A small class-conditioned image diffusion model, trained from scratch: 12.5M parameters, 195000 training examples.
Rows from block 3, named by matrix and row number. Rows with one number belong to one attention dimension. Each number is 500 + 40 x the weight over its row's rms, rounded and kept within 0 to 999. All counts start at 0. Numbers have three digits each. After the name is the row's rms in percent of the matrix's.
# q: attention query, key and value (stacked) (model.blocks.3.attn.qkv.weight, 1152x384, the q third), inputs 0-76
# k: attention query, key and value (stacked) (model.blocks.3.attn.qkv.weight, 1152x384, the k third), inputs 0-76
q.233 111:530514467451565442422526485493543539498538477523510578574597510499477492517533516489552532548517418423422459535477526561532472521544523462535523513498546593473498507568491514530512534530500559527505440467561535452496493471518449549
k.233 101:486442555523520476477515438512588471485523560508500549509534549522560429469565513544553525456491470512461445460500506430524458485477490490478492580469464490536500530489551553528512515531553539510513448477512576500482511529474505501
q.234 095:511486514504388558465515511526456548482449494530453513467549527482556518462529487488528550451578456475495560483500535543490418464491522419538562560495498458444460527503504489507571542519517494483501477509482468556572464523555503456
k.234 100:531564490524519502485558412579500475580485528516547492398516450558486562515506567464493512482505488484484547470500458506486485501436512562459496505528525444484601500496476564488500458469537538511485474515501470473481478506541585498
q.235 100:517500498495535469519481474506472572491538509491492510445516458453492419472464412611531526617474526509524499466562488473475502493486470521567497535495479545493511462506417519505584476518497529465557452524498403513582484553567495514
k.235 101:439465595508493505481482519420530559526428439516564524493478541449521495489500472521492557427544427470510463533484511572467521557524434489503528444459515461487492511473563513515485496496493475496489452549506487581533470457470508470
q.236 104:575472483526484502489515466519523447455482469496450497565532554521548561485566509460543496423498545539529596565570554477592545539462444549481523490528427504533467476546536532473493514485512555453489488499522479468527490486479528481
k.236 100:475508500526472400492511479540505451492563516528538430559488502456549474392471449519469401441555492484463494510514487443556479504440515523527511546464560538411461443464556515492420475478527573484559506518488519526497450624506414563
q.237 103:455511506479433480524463600459517469553497496474449496564425493487568511519478483453489536501481500472530474420555532520488495524494510443480468449442449471473452572517538479525456476493477515533544568464498500527574484441474526510
k.237 098:538499541487593477511524561484470496516468458490469498512445391483423521487491547527493535510439472517506472510507446538521480492525478504466463472563502448448577495556445471490502420520464493445512549418533487494534527478516626528
q.238 098:551582493485457431536467531554469488542525392466500512433538456478492511569524499513527514485465427477480531544505485496499567548491475487496536518506431555504525471478536450569473381482485413483475527514524474545537525553504511474
k.238 096:463539428507505513473545480543487510462415481495463499493565510460519483447557513418482510414566536523494529475472528493447474542508522434517504462447558447513473597501630509446486562492433485534559482518596521521524472527490479627
q.239 096:506484454434461459486472573505456542551480509541467493521518433473559533486482476450474473449528474522493481501458545552490557479501453468505497461463463538502525501605521532486456467571485534484534506459431511526524458452520476483
k.239 096:471487462506492447495525560505565516456508493531500498550447564478538469460534474452492481549541558481514487511519480445505498468492551517492477496515510476517437460477454430400546456472482542492551440564552521495529481519483459442
q.240 108:525437559499483537481472500509501510560527516511492491507426516561474441479434473552433476501515528449515469512558459526474490524519505409525538470587495537494449532448486525462508492493501469531546518498549470593479527503520477413
k.240 100:429510496509551504548489484453497514467448548541594500555535515488543485490447567532556445457513472498494497520522480566465468526433552476516498489462512505515433419550498454493524468442514500550496522468462555507444581462485539530
q.241 100:499493470476554467481478525449538503495487481476548491423518417533416527457560532533487530504459512481488450515465494535509414524467500514507490460482508567507507504554544461542462517552478475519553543512433490479493414534530522478
k.241 103:492539516495506528506439554530555523526457575533474524492470540538451530516497448464551446525572499559505432521393457483542524543508516535528483498547577509466545529465532446523524537496528475540536466512481539495459529480482480497
q.242 105:490537546469410531521466455490572487492526534481480478522523495452475474467524469464527512442509462513498517528508539504487565490531452520531471510454511527461450410509438435474459451521461432534530531487536440490539537477458498523
k.242 110:502475492500487415530498412552477523514566508509533532478484552447555473480502527467495505491448425471621458498478505495477474449531492510460441518489419520456479460521428510593558476517460499540458441498466511566543469518457476577
q.243 105:469552487485558482445546457510481541479492502543540512460463505509560457528487498502440485536571497452465496598477490487581530492530529461521537532434484435551474512515464520472488543498558493468458441453576526495476478547523511537
k.243 105:525444498533597522444469461514439482487446473500527450454479532543584556463432548488576520493447504465464504477570489490511482479465494489548532447531446506574484549555506505472550563460475486527509526533438547504464457483467446450
q.244 107:526493516504512437534500483539579476460482536493501512502420436528537546517472457547515506548535507526481467527502548459470512501517550473528559561511436535497558534492515514445548493515528460458515466432528564531548468571511545486
k.244 102:474512384456574523557520474576457570442591558456571492547443423445527484476495519531449503450500508518486497486469490523452493538449513533482462544505562538530481476610558496563493484449453550463492507492548448460499436530483527527
q.245 102:514472479465573509446469508519463511493463510546511488549535528512478484482460524477602534516466520543476546430504583549475538484497461502465558574483490577481554523568474530546423465457532516486452507513455480585453503517434469475
k.245 095:516496481511479527546510453453442519450621477495485486524478481444571522480486451521430415531531437474570544509506479450515529546549497547565514500526530444551486471519503437527477524461475475456547554521503512457517553546545514507
q.246 105:485488534455480445493531479490453484513501548476577524481545524541467512515573475514466497497527507539426525461508424442453468495480432502521451515472512535486527491516409567564496484568482524449502528476535493438476511482417533484
k.246 099:496477525404460564463488505430460481560450399507511495495501556601474453477524445481533491497475475452522486521531539494508464541517506563501499576495476496421488496558580496470448472549498489527509391434480486499507437445518482477
q.247 091:514503519532562490497528514518472395494520466475461551449539473456583490440453467429553536464433456475506573485508489465504451496509517520481497497462487504494452492491516478510441490569562525557423433569488507523464510522435470536
k.247 096:468480526474494490562484515520493408461498516517491489530432554548528479485480477515464461573522427456537530594448523440539596502505485538529535541506491484523559480525512534488513493473422526461447459453457501488449431424511571482
q.248 102:486547473489504495509485453453520459421465495527527450455566510473489420449520568516532497437514464519516494480515506511560515477504487561415480492494456480539466442494445494537478523463576476518577500454449479490452523434477533538
k.248 095:461493530471520478529473519481502477541512461469501474484500491525486517453524519494459550537467520513538533494512488438473523450511547505445491493527565514457529449555467482518473509551515469525507550470498552474407526486518536495
q.249 103:483471485528492474526525544506436567534492505549507519472447531487508515474486407485490476448502547544490571499489547530542478483498509469487535480465539512495480515547567525519531524543483483451417417460533498453495539464525554461
k.249 100:522443541502553409395490500493591553531539525523423542458596509524496521494518470438572476500572495467531471520444491494481478538461511584429539469502547420454495519475479442514508489465487481478433515505440479497538510487532537461
q.250 108:494567471560539521535516468540500510507474548515529437452543454495491500449504550495522505580540452431453429453443554555468447524569517535482403441502507617497554480538480509460547506436465498522481493479530472527491509479489484476
k.250 097:511464453524530539371518468518507500471498487439444415594562580487483508504534561533496473468480558535400493486468447416503599530496530492436453380491543427492480483448531535499423568474479505480523521496523533510493538545433554469